From a checkpoint of a small image super-resolution model.
Model: 1.66M parameters, arch edsr, norm none, activation silu, widths [80].
Training: muon at rate 0.0081, 13000 steps.
Data: trained on numbers of one to four digits printed on busy colour backdrops, 147500 training examples, 16.9 epochs.
Rows from block 7, named by matrix and row number. Rows with one number belong to one channel. Each number is 500 + 25 x the weight over its row's rms, rounded and kept within 0 to 999. All counts start at 0. Numbers have three digits each. After the name is the row's rms in percent of the matrix's.
# convs0: first 3x3 conv (model.blocks.7.convs.0.weight, 80x80x3x3), inputs 63-69, a 3x3 kernel for each
# convs1: second 3x3 conv (model.blocks.7.convs.1.weight, 80x80x3x3, transposed), outputs 63-69, a 3x3 kernel for each
convs0.0 101:485494508493512505494508496547486454562519474570525492521524517523516500516507473491484451501498492488501506506527514487495490473477468511515495475481463441460452479483500473487495480501517
convs0.1 104:442463475484492493514518511539510508481509506478509502510503504462480490472492502546532516546529522500486498518519532514511505525508493504501506502477484509484472433489515471497526485500527
convs0.2 094:474505527504540540472487512485491499477509514473505511457494490506519519533496513477508539460486467495482459484502482509501494470495498492485489475481486480478497464481476439451469463494497
convs0.3 104:451478496467502523498524533532529524510503480486485470463487464482513481502527525531526524509524530492530567532521510503507487532513500521534514531527491522501480522485466511478461530512498
convs0.4 096:497516517488508511462491510484502474491507482521511487488517543478499505470498518495524573524542537495475481477485501483497511493506498463500484473496489472498467561534499528508485488482472
convs0.5 106:524495485514495480500466461490497482482487475460475454457470510456482517471479510530496493526511504538524553497498485527517485527511490491515521510500503509493476517533518504519501499512494
convs0.6 107:479507508487481498497479465492502485502521510526534522494503474497494490500510500505506526494510525484503520483467479475482486486483495498498507513510493534506499534505458515492489517514526
convs0.7 095:540538521536507511512486502429492483442500506440463456493542572485505527478469482471476488435481506489509536485497467506518491489496479480480456494482465485475473486478450495486467492491496
convs0.8 100:479500521503515515505497488467447421495488456500507493519515528496490494490478486501502515486505535506519580510493506510491514499492515534506497529509493510490505483467445488499482492510512
convs0.9 097:571541516518486507463464533542499485554525499540521504530513513538493480524493493511495518509509510509495485509514531483506510492485504515504503499483479525501496538500474513485473518481498
convs0.10 105:483487464509504502517510492516499480507497482511506484495512518478507514462481483515522551485531538441462479493497521496500514471476475547539523514512497523506487506496480526515497522507492
convs0.11 102:504492492526522534477514536497498507520509489528503496496505488477477485475469494449475515499513541530538555455481524484493500496483492473486481471482499470475499497511540516529542516497510
convs0.12 101:439472485472493512481510525553506489508505499462467492451478512463493530480519544500535572495508544509532577507508516490496514495520520506503495515510487525500489520549535497520518451470472
convs0.13 100:505493521499466496497453489514535559487524507474497486508508540527501547505484530502522520507510502499500488512509481494497483507501495524508509496494500517485485503488468535509495537527510
convs0.14 102:459449477458452507453473527478476476478493497469492512524512524508487522522519533538517524518506534546544569517508490525498503544521508506516519526509515532508528474446488489454478495472493
convs0.15 098:456466473489500480503506481501468470507485491513495507484507534472511533462498516526503497542491505536524513471496486492500503486500493461464453485504497498525509481456461518495478552526496
convs0.16 103:479508522442475499475507530492521530472508540436478493550515489496506486491504494562521547538518531536510559511505493495506498490505500462481487499521522524532563504506523505514522507506521
convs0.17 102:472497489478499512485506524504464453515490473558499469529500489509485470529492482509529543511532549507537567478499524496498495514504488478477465481498497498528523532534526571534528541517516
convs0.18 102:486505501481500486495517507478485505502505517530502488520512497494487480479472484524489487538490485545494481491499498526513500503490499506487470519509489518514504473497495485474495483478489
convs0.19 104:510526538521516514501503493514492488489473501482481508503541519506535529511510480518502498520498486533501500469475474486489484510493499549543522545516509529492494515521503500498490515513490
convs0.20 099:505521505519526515517512495507494466510486450510486435503506508497497484485498512468499565470504534494492510493465464506473488518510500525520537500499505482473500522501480525494493483474493
convs0.21 094:509518518488504500485484479437452429466485470488510495502506495520502522531532550465474472470521496483509501513502502507505503483495472493485500514518514561558555503503507497501505496477491
convs0.22 105:501537548483518520484515527472484499479504523507517541497537538483502517471489494547517500524505490516505491482502511503499502498498491490529565481526529453479488488540567520514534507500507
convs0.23 100:536520500520489503546505497472502517482494499492507498467473524476470506491496520505516522501499504484478494508514505491492493468475470569517464537494482516506495489500471498515510495502531
convs0.24 101:488505477515508489526508472541507488516485469517488450452493521475508512473496522590528503555504493523483469475483469503497458523519484500508547499502526498484492479484487483472495491490495
convs0.25 100:498507491492509483495527500513496483550540532541547539554534499514499491491505482533526551489504516481512510499484500498490509496497505511504509504516523494527530531521499511524509497508504
convs0.26 093:465483488470490485497511523532506505532519535521518517480483532491498514497474474501492471493510498490508505505516515498492503487477479487525563487519532510508487464506532471524544463507543
convs0.27 096:479465475495467472497498478527486495519494514535520556518530500512522492548512474501488461524512474559538496502492478484489469478482475505520515522535518541538516541513515532496506503491494
convs0.28 100:487529560463494514445471478462480474489486489506502519499513529481485513508505483509506501502499519508536573528502489500473502486483499486510539488526545489517515513533543496485511469478500
convs0.29 095:600557493557498486511472477459486525497530522526534532471471473476459497486478488419443441474473454506491471498495516493500518485505530456491507445489529446501525546551547512501508475469476
convs0.30 086:517525518531505495543523503472476473511515497494514519492446444523497489569530503506519493481515514503533546536538533519529522494491494492514525508519514481513511528526526498497513509469479
convs0.31 097:538525493528505472468468437511503505510491512506514532496502494485501507484492487443467463465476452512493475505494498517500505484485496545522518515545532501537534542503472555487476540487484
convs0.32 095:512524490526494480544521503489476478502511504532526539416430452458463468465477475506499512513515518526498533499502522503507504462475485491511516516528529527541530527515522497477473518491475
convs0.33 105:453504521471500504480477502522512488502471466535516482502503529501504524515515508460479511472482522493511546489509503492505513531530521511500485517491507515491523498523509498511499509510495
convs0.34 100:492482482502482490500485491481480489473487481487497496505531540490487502493485488540485474516470458521496488505475483516487497524512501504486502527497512519525533517531497513514480497499503
convs0.35 094:524533536494502496515508507493499472487473446466483472516495482502485489516524532463486485505523535498505513524540539507497510474461462491498488490486497490493500573550533516501506481472475
convs0.36 105:490520546466515529436498514519499473506493472531501483503510522497515531511520520482504489493527506493524527505501495490490506505517508512513499510519504504503501540531516517510498506520533
convs0.37 104:465472504468473490468479490505473461515475442529505460535500468541492460528505464481503550492500543486492519507503487524509485518525495488509535497490509487494492556550521515529505494505486
convs0.38 103:490526463486505474489527511548502496546513465554495467533499506531490496522494511455434438500495480577540505497466449490488478512512524504505495497519519505531502548488467550481479519488500
convs0.39 102:535468464526450500492449473442473503469496509497496505507468504512481492503492493486498516498523550520519535485469484480502503503518515485485488488499501458462467479492503511501488502515506
convs0.40 103:502528494488512495458512468508496503489467472452445475553527514521523496531516513433441494474485530569557592480495480498507486517540492497500513509512478515505485519520518515513481501486464
convs0.41 095:497489461485478445511510502494470470493476507523517518478486509509510514504497490440455485498486477501481450475463475475470481470480474505512490510497481497492487461453439491472474529514507
convs0.42 100:523544568511522534471513530457507493469486488483487452523486466554509495533490445461467477500488527546523564480485503499495498516518521500535500496523517508514519495498484488495494485480507
convs0.43 100:496470463519487489527497496472500517462489516461495507507491483508492493522509509513530556510510515517508553526509505525494503501495495519512522504499513509508506499519569488503545503524549
convs0.44 104:494500481506512504488514514509504494519502470541506459530548524521538530491500512475497479484519528508536565493505520478487500488487483504493464506496489477492492519480436547505460544529491
convs0.45 098:551540508503500460495472429484516526501534538535548556469491489468476486469474500482465472506506494517513511493483478492489472494480474457487491480501493511528500490475471504481455485473451
convs0.46 100:543536505512495496488487491495486514506498505528525547496538532496513505501529487463480497461497491446476507505503506486483476467478468542511489524512495503496493552497450534494471517491496
convs0.47 098:496472480507494507527520513494526513507532507513504464531489489567496472565509462464473497484490532480523571471490506495508522491508517496482503501498513512503514496482486486470481496485478
convs0.48 097:455444483490485514527522528515521514497499501475470486455495519476506523499537521502488490531479488561523510488501490506517489520529514485531508460512513490520532515508483510513520523507513
convs0.49 104:506468452523496481537512525501501505499495478499488465493484489509480491526494510504523553501516530458466480490514503479498502458486496467486522455483513462517539452476485489501510498506519
convs0.50 096:508453475519483504547474495522497498524493482511482491499510526518512525531504519540490445527504452506464459500526537499511544478486508482506501495504505484485484497508468494500464533517475
convs0.51 106:506526515494502494504495489509494486517493483532503515491493471481484481476485491514536536496484481474427436518514517502511496512471459506498471496509491496499495550541535519509508477495509
convs0.52 096:530488482535504504547540551529499475523499490481490484521501549483481515512499537516497495535515517538519531499504512533496492516493485476485506496489503498466473510495479510481486504508486
convs0.53 093:504505527479510527486499517469508554471485520473498521473477467476482494486498508489506503503499491492478457454468483473476478492489485539498456524504467524510479473468480465458474482474483
convs0.54 099:511524501499499502503474472483517539480514516473515512517498517471476501462490517489491485489504512478520505503488473520488490534493483482508511496506533491504537482501504513531508536548538
convs0.55 099:454483506478492517492494520525531517498507509502507512519530505506516500477479482532500457516501481512531523502487469497488469506487461535504509533503482483473481489476529518499518524497511
convs0.56 092:514493512545519516544525537484487494479507516472501512478472486494492501524506485542470479502453463516499496476467485512500483513504524449464497467495511472481491469509523466490518494510516
convs0.57 099:529490433530474454508467478502517523493523541469509509467470469466491498462481494478494503491509511528535529521515521512509500500500506524526533514510512481493474499492464495496463487482466
convs0.58 103:479484456492495474483474439512522549514505532524507533505511491492494481472483472529525526523532522538546523511509505523497492521482464498490511509506517517501514513500453530508458537510475
convs0.59 106:471492507487496498516510498518513519525522506529518491485486483486499472481504487533520538489485529454469488500505521510496501497501503494474475482484494475506488483472454512493474521489474
convs0.60 098:517530523497495502482474470517532538504500506512502489548549528517506491469470463457481514478515532496524524516512511488496492484485467499519507493511500487500502532522514519518521531522517
convs0.61 098:506503499514479445518466420460493485467496466487504464526539555512520533489492483513518511468490513430457486501530514507515491493501478516513571483468508486469466554563543526522481530512467
convs0.62 106:432488554476497532510526528518482476518473489499496517455479517481504508519502505483481450498501480494484483512497504489488518492515521512528554520530549548543538479487468490482478506525515
convs0.63 106:431451467475493491515524514458489484454473479449470459475511513499510489507521514573571568576548531565523503509507525480482508487488500516532541499507510515515493509517527489512540498508519
convs0.64 104:513510499456488511418465514500513498511492474509509494518536534499503513496503502456473478491493513489514530525501513521499497518492483549518540524509523490500489481519561495511554543532556
convs0.65 097:465482475508506515510519522498520503504518494515528512466462453496503474526518501477516552468474519503523598483489500494484505478491518512500498502523513497493495469475494506497501521517517
convs0.66 098:513525545489454505515471511463483502473516510469519526535522499510510516506519533529502502524505505511515542504510520495491526519520528468477491471493517465494513504479444526508477549528519
convs0.67 109:541533530512516500481463473478481498507512508539546541518499480531505483525506472507487457521504472569544524470483482493486500498498503499495501514504516518524538479499493479511521525539537
convs0.68 103:480499516491496510479494500527532561497520524503515522474472481476485502511524533524508545492508541461480531463484507468495505468487498483511519499501519499492498481490478519514504504521496
convs0.69 105:455481489474510501526540540490503506486512508477520521524501514480476508462473512525471461527508502508510502532518507507491513476494511526523487532534505542522527549540529521509487505495480
convs0.70 098:591566557539498503487457442515519518486492509496485497509504517502514531489487526477491528520500527519496515540515497496495496481507509519507488511499485492496496534503508517486489491494493
convs0.71 101:560522483527546529476510537520493492523483493532495476488483474516493461517489473494506489508508504519506502510497490537496489536496492508492468505487477487489492497485481552510502565521513
convs0.72 097:486512492485486466481484443531524519541512517545515508514485490514498497497494500491495468521499487523513490526494473494470475487464468547526526524520533508501517506511479517496479486485481
convs0.73 090:553517467521495480510491504541508491529493476510486512472504518488514524499503530512493474475457453470466477512518483498513511501516498497525522464491490431466473505522529517512522497510501
convs0.74 097:503502515486492515504492527492491514492514506464502514494505527478494523482488492530475514544495519543485501504513535496515534467493508456510533464501541475506517520518498495516510488499488
convs0.75 105:500442448518460461513471498516494471512499481481477442523526556486514553482498533488500521477490506474476501484502484487514509484524541553520474524508493529525511509499510476491496471499500
convs0.76 093:543509470524510494509512505474465471512480481515498485491479479487509502509510516486502474474528495452507477507492504509503507464475469501490509521478533530500546463483503483489523495489514
convs0.77 104:441472496448504511480530530513509511488482504483495514454493506481499486501515522518492464512493476529499474520497513509502502525496485517527529507494499497482489508527543481514540487498521
convs0.78 099:487523539479511529478492496500483468518503488559525487511501525508508512512512493508507474515507489509514533481499533477501522486498515466483502504515520518523539535524539504494493493489481
convs0.79 099:526496519509500510512531539480519509498513481524509486514503503500508489509504485476485490516517523542579588524492478502481498514511526514493506508494511501471481481500537486522545509542533
convs1.0 102:528501499536511495506493479493470448509496485508517517532517477522512469458470436527523528518508516501482501529515497505498479535518493540533518508510501466473480531523533513498507520489488
convs1.1 100:508487450521503488527525537516540541472505523470484507526497485495495502476492509492508512493487485489469479503506514484486515481484498539533519514510513505500501491492488483493482499527514
convs1.2 085:537529542520521532492496511479494520494508529516520538506486491538506484535509494495518565480487516494486492502502508520516501500500490525536522489520524477523524478511549510528555551545552
convs1.3 111:475501503481511523483500522514521527492489514472450478509498507516495496510479471514505493496475481528500515488484493475493498460487513472468453493480462506494480493468451534500496528511520
convs1.4 097:490509522451483496417458467477506515501513516522524527536517515464482511449485525508521535513497510518495508488509524487512525498500496479473474503512533504529554564565582488492519443442456
convs1.5 121:520518515498505502444447448506495498508486485543505479450494511492540543493519532452463468497480474538503489533519531509502524495515536507522507512512480517515483479465437502496483473483505
convs1.6 115:528537527510518520520510510487473466507503486551546505500491470502512511512518523432468522455464504472473507525515496513509500512519499479505536471503517465494489490511507480498464483485436
convs1.7 095:512519482504501458515502459553512510542500508523473479477475479510502497538528509476464461522517492506522503521503519512477481514470444479524542496529536510530527508512496483474471463472475
convs1.8 098:500486489489489504482501523517506502513496483534521502533522516546541529524528525503500530482489532475496550503536521491518505496516508467444481456445476465470493485497539523508536555528541
convs1.9 098:542565540500513497496500490520481478505475477496475472496513496491507493464481476495473486457442459518492497510519564496488532485464500515529546502515508474486452511498460518501476509503498
convs1.10 086:434437426535540514544531520499479503509505518496490481535534515523509502515498506502457480497488503492488483507497518487501512509510500475494497499509504516518483521543565506522530514526520
convs1.11 099:519484461502470462511508529483474487493481495489492505475506546498524518516521481485495508502502512533529523517512506508522543483507537499517502492525504514563528518479459463461460438448451
convs1.12 097:479537567497505518519515541505512472500513496499506507532508520492484494483476467519530565509510524522509497505500484481498484459474452499505510507496502511491498504536569464495529461473499
convs1.13 086:496478459550524495537527501475510511478497494499497485484537556502552564545576579522538524525530512545536503491473473515478479524485497453466523456498572471517587473471483474492496459485477
convs1.14 109:470513502503540528546581567485484439508510470507515482486492503493509528499504531472498498470494499484511526469460469491483486487484484452457493471470499484481501511496484520500475524490469
convs1.15 089:500495529475496540453491538480486484517520518526529524456443483479443471530467470515547564497509517444476493488460474487480486473495496464485499481502538492515569486479499505504513477465472
convs1.16 089:478475491521505498546512478495482451501504470477485460510519515500504508494481474474478476474471477508518526500468452486468464484487493487527499477506486466485461464454428471489480480519530
convs1.17 097:467480506504512531530514520501493506476503521478505509543530527536507496530495490490512545485493520480491521511478516530505525520492502485487482520506481551527496536493483504476486476476473
convs1.18 096:457478496502494492512499493507503490501499504477496501536523542539522507511498467471492493487499497483486505463502522462502521493510519507501478512499495483483509504522527514529549513534560
convs1.19 092:507502508485487506474490512551524522531511509510500509509502492502507508474493510563539543548516521561526516435462468447486506482508526487459402495461412485475440535516498505497476492499481
convs1.20 094:495493478510488472508478462493490492498503497515508484462490523477488523479479523494492487462490526447485536501502482492514489485520493521521492525518498528518499475476465500505481454495481
convs1.21 093:510505512527533539526545559492495510511499521526524553511511538481484506486483491424418412475464451519495469447466489490504514521505506512499498481470470480483467499493481532515491542525518
convs1.22 102:533532537487477479465461471537515510509508521499511518485484506508493502509478454515540521525522510532518521475502502491508511500498500445499509451486496468480483559511438505488453461466456
convs1.23 093:510504484502505494489503511540520585505474525495470500464481495501509516538558566477493454488482447497486463517508520530486497516485503498455408507480420512494440425463504451484507470485504
convs1.24 094:537532520527515505515505500511509531498483493532512491500491504525514500549548528539526512519480459517467445479498486463487484482492490471507553466516539441508524510505518505503526479466504
convs1.25 105:530484474499470478520510510538504487547512486514497496483462480484480505485483507451503543478492492475476445488496495480486493489504512487490520484504514484504491493519540490477469550499466
convs1.26 102:534499512523497507513497495497494487492498499495490490500520523503528522479503491473484521480482503509512516530512522519502511489480477476433436483435454493451488482474466510513513504519517
convs1.27 101:466468467529529529552539543477481492511474471568518497543520523487475491454452486495490482477493481499529514497488535497502548522521551471497487479496482470501500513515525513489486517489463
convs1.28 102:483521501455499510478514526519520477508510479507495470470478492476488506483490497438452464501490495495482489505504509512518543497502509483512518470500519490511538529526548500503522500497517
convs1.29 091:538518498523490464520496474478510516467501499483512495527506505517500514530518533464453429521519477544557518457467492488492494520505481464507551472514560470507553526520492514505495488487494
convs1.30 066:509509517493500516491503522502480460512501483528531508456450462480479496512519526443476493437470491469489502542544558524507492502474458474509531456491509451469480488492478506522507540542518
convs1.31 092:541520468516490451497470434536510498527500502531495495486446477505498540503519566522534512533549538487522525484482521493488522489496515505497458482488456497510476494501503488485459504481433
convs1.32 093:496483483512500493521494484455463481480473484500487497525553514533552503548548503490483490506494480472467449511505542491492514471493517461483481480494480523512479496512520505505495506499487
convs1.33 108:559511470558525482566555532508514521523523522531525519503472460500474455479465461488504475459491482467492491503496495509518515505517516483509523499504520511499512509548531477516500469497490
convs1.34 103:521534509499526521467517532500493507506512510519530532491498464495509473496507482492480519514504543518517552486466457524515508520526511468476455466492488493524522517512528499493503498497491
convs1.35 102:470465451495498492474481481559560576532512514511480476509521540471487497471495506465461485469462484485463466495512508498496518510497525509502529483492528506524559499530564509506503515484467
convs1.36 110:457489504465509543450495552515516506511509501491501513506490476468466470490490508428462485463491504464480474495496482501520515496517516523507512490492511478478510462480525468474510535524524
convs1.37 102:496514515493513522471494516475506519513520516548543526543511516557520504540516499500484491514488481525492479504485491494477476496496496494513517507521512522527512525520538489464481488448454
convs1.38 099:490473507481480493499482481572536494524491461505495475519498475521515500496507505470464477511502499561552516492522512518539504509523476518531528509524515500516512519499500529510505507493478
convs1.39 092:536524472556565511505537505550501503555528527534524533487522528500509500494494488457498530435472519462504539492502483490522512479518525469510539451463478468471460508498467520537510488509495
convs1.40 109:524519552495476511510491523541546547538523515524487461494490493491501494460489489473454463484491524547583643496488493513514508493485467536541507511505486487493506520521522515507473486472437
convs1.41 099:523490498520488511493476501499472461505485485531513524540509477504490488495493513514525497512513491482504509475494507508516526503511513532534505504502481473470468512506490494502474520535503
convs1.42 109:476505525483488496471467464530508511515499507462449479526516506512503498486477473442404396504488477513520508488497520484492498483489487540522478494489474496488476489500518495502501497512507
convs1.43 108:501502496489502497480510515494495486475490508496491521516479471499487482472482475514521524495495486489494493523497487496483488478487492482494501493510513508527543536519513526497507499457472
convs1.44 102:466456455462480464460492461443473469464477466482484461488482502509478484487458478466500526490507512491498489484478483517494491510491505462505560506534570533528548537512478508491458479486468
convs1.45 099:553511505564526532546494499476487498467479495485504520547544530507513523494523544405403424463469489486499525503519517516521522534538548538532515512526528503520516460452510505485534512496536
convs1.46 101:478499509482502509520540538549530521551535536544530530511486475514491499497494515506513534513523541537532541512522547508517521484480493554551529551528488529480433490498519504495504505494505
convs1.47 095:511483499547519508501494474517512486498504474456483454509469458485462451493450435456501515479508509514524518517517500491517513495527521550529519519508510470481479486497493509513500521510525
convs1.48 100:527490461527530509543559548521547549477495513454466499500488510508513550515535572544512457539516467552544516499486506507505522499495520470492518472488516487493518484494535475482508479460453
convs1.49 095:483489502498488481510491469534520499508507512455472510503500470506507485512517497526557641482487551499468493519511535493496527504500512512500499525520529534521528511508522513516507521518491
convs1.50 109:509505473497516498466493479514534546477497519464475498465489481481505496508532514576525481576507448537469425499476488488466482488471482503471446517513500507541553538497480532501499496463458
convs1.51 124:559528479516496471484469478482483487521515504533519505515510492514532527503526530535535516546545517509507492502478473516493498518502516487512527491507506479494494503513538474460476488449446
convs1.52 102:467470474515504487548514477489535544473513509456482462517530520531525498535520484496477508499481519511495520498494498488493496513508511516546517509522481494488445490514540504515523521530521
convs1.53 090:486471492499482487519509515509519525493493516493498527475484502480493506511527525492499470513519476533524467499506525481488511480488503523516519497487494514502492486520502474519521451515538
convs1.54 101:516519485520521512515511513472490543471495544490506559555543516511520519491494506506479462460461471451471501515493464517488465512486491491451428504494482487499490457476459466497487511532517
convs1.55 110:441456478454485522456499541471469468493490501495498521495492467490495470472466452533533539511502513525518544542491482533509506552535527525501452522511454505499445524516511518502486494494483
convs1.56 099:470493511453470467504519493467491519447462497474492526512508474526519473494499464507486475534524497526521483495496517499492520504494521522507503539532518512504505474493539471498540477504542
convs1.57 091:553536499522523497494516517481528536448512528418498527509532536480511521496522523450455455469455450514482464517509518527506498507471448509471459473457481487476508552524524516501517493514555
convs1.58 092:508502482509511502520517515478488495506504494536525506479487490495483469498480465507503514489483494463447451528497504508479497513480501496517541522534516510514465507502517493479500505495511
convs1.59 097:498482499500492494515493473487505474487495464513491449533516484536521490522523498502504511508518510506515515506521521512503504494491488513536535504531508505520497480510550503510548517514544
convs1.60 103:502505519503509522481509536522518523488483499487465486523518504502496489471462463477481478476502513487516519490519529503511516500516527538516515500504517493497505445490520467491495468484480
convs1.61 101:537514479503502485464488522513473457511492496514529538516537530476502482431465454495495532481482517472454475487482471496495486493503512510521537518515524535514514511508516482480487476476477
convs1.62 102:506506494516522512494501504487512534475504521451491521454479504486491497505495504509508522507515535497518535516512530522520521490494485568568528557529477522481457520516548523527546510508511
convs1.63 099:481481482525507490534520483455501516478518527482505496485502505487498495523542535540498503531485480517474470483500503482495494489489484473475482476483496480469473470473474477475463470467454
convs1.64 109:526512507522508501547525505602529504590520495588528506516537541491521538459493521483469462510501492548521482522502499529511516538530533587603605534526532541515516476476482475484512470495528
convs1.65 085:460483471484488472514520511504495445517510486519524516544517533530510533528488492556556557522535545500519525479500504476511526482510528456495536448498544452496532488459451507470467519493500
convs1.66 111:515536529492521517513543535490475482485482504497501523470518526447498512428469488494476442512514481525543509469490514478490502454473502505514538509506522523500509441472506479501514517536524
convs1.67 110:507521522478486498446462481485479502496488509498488502528514509513492491479466484499493471488491467541524477489523520502526517494511511502488466514506483524510476512523524497507511508527540
convs1.68 114:532531523475474488461461486472476469456468478457464482466485479499514506508519526477505519485518526478506488515513508483495526461495548542536548486490525455471513479449449510496496557544530
convs1.69 096:460519509470530533472523524503494506484478481493496489490497508483491495461470475486513501476517498486511488515500487519511501511513505592503453511452454435403428510499496485471482517503520
convs1.70 111:568547506528506481476453436513531535496510512481496516508537517472509507477494500492483482482496515512526548508505518511502493507491473512513522488504503485515496515502528520497525513492522
convs1.71 099:540498478507490479515502497470471470483497497495506506558527467552517481480459448432474483428487510426475487445474513472500520490513527459472504494491498508505489501498490472494509473517537
convs1.72 095:501489509513498510541524534504494513497490491512520485496492502485496505454478501504476453504463461486467509483515474512513463532514473512487444506486457483478469493500512500505516500505508
convs1.73 089:540508471538504458529488446488515487501499461506502454490505489457481477454482466535524524515512510511509510506501502508492484515473467481505551465482528427450498488466478528498489517501501
convs1.74 089:513538549509514519470480486416482524432478501466488500512527517477497512434455488520499532523493521508477510480476472507488489505488493482484497440463469461476458524504518511497508501499500
convs1.75 100:508508511484495493457457461577546550535517513530525494506508522495494511488511538468477493491497503528522507453467498481478504479471494494476459524502476531516501530522513504515516475489503
convs1.76 097:497480455504514498496512487512488450514518495522541538509544535471494494472467458512497542522496520520477486504519487488504489486507494492490462478494463463464421504510490511511509510514536
convs1.77 111:458473515495505532495520548494517540492511526477492502483469457490491488500510506554516498522496486529511503529523517502512529493505511501526503467493470496517488500522504495506477480493486
convs1.78 100:409445476425464498451475506464464468505517518540555555481503517505517540544529547495493494499514512544557539423456472448489497491523517515499485466463470464491506494501524503494511496478490
convs1.79 107:549553550535515510523490482484487515469492499484507484488490505496496513515497499477476447524528492559562526504474435528489465518484489505532533486523524471520513457488499484498478497498473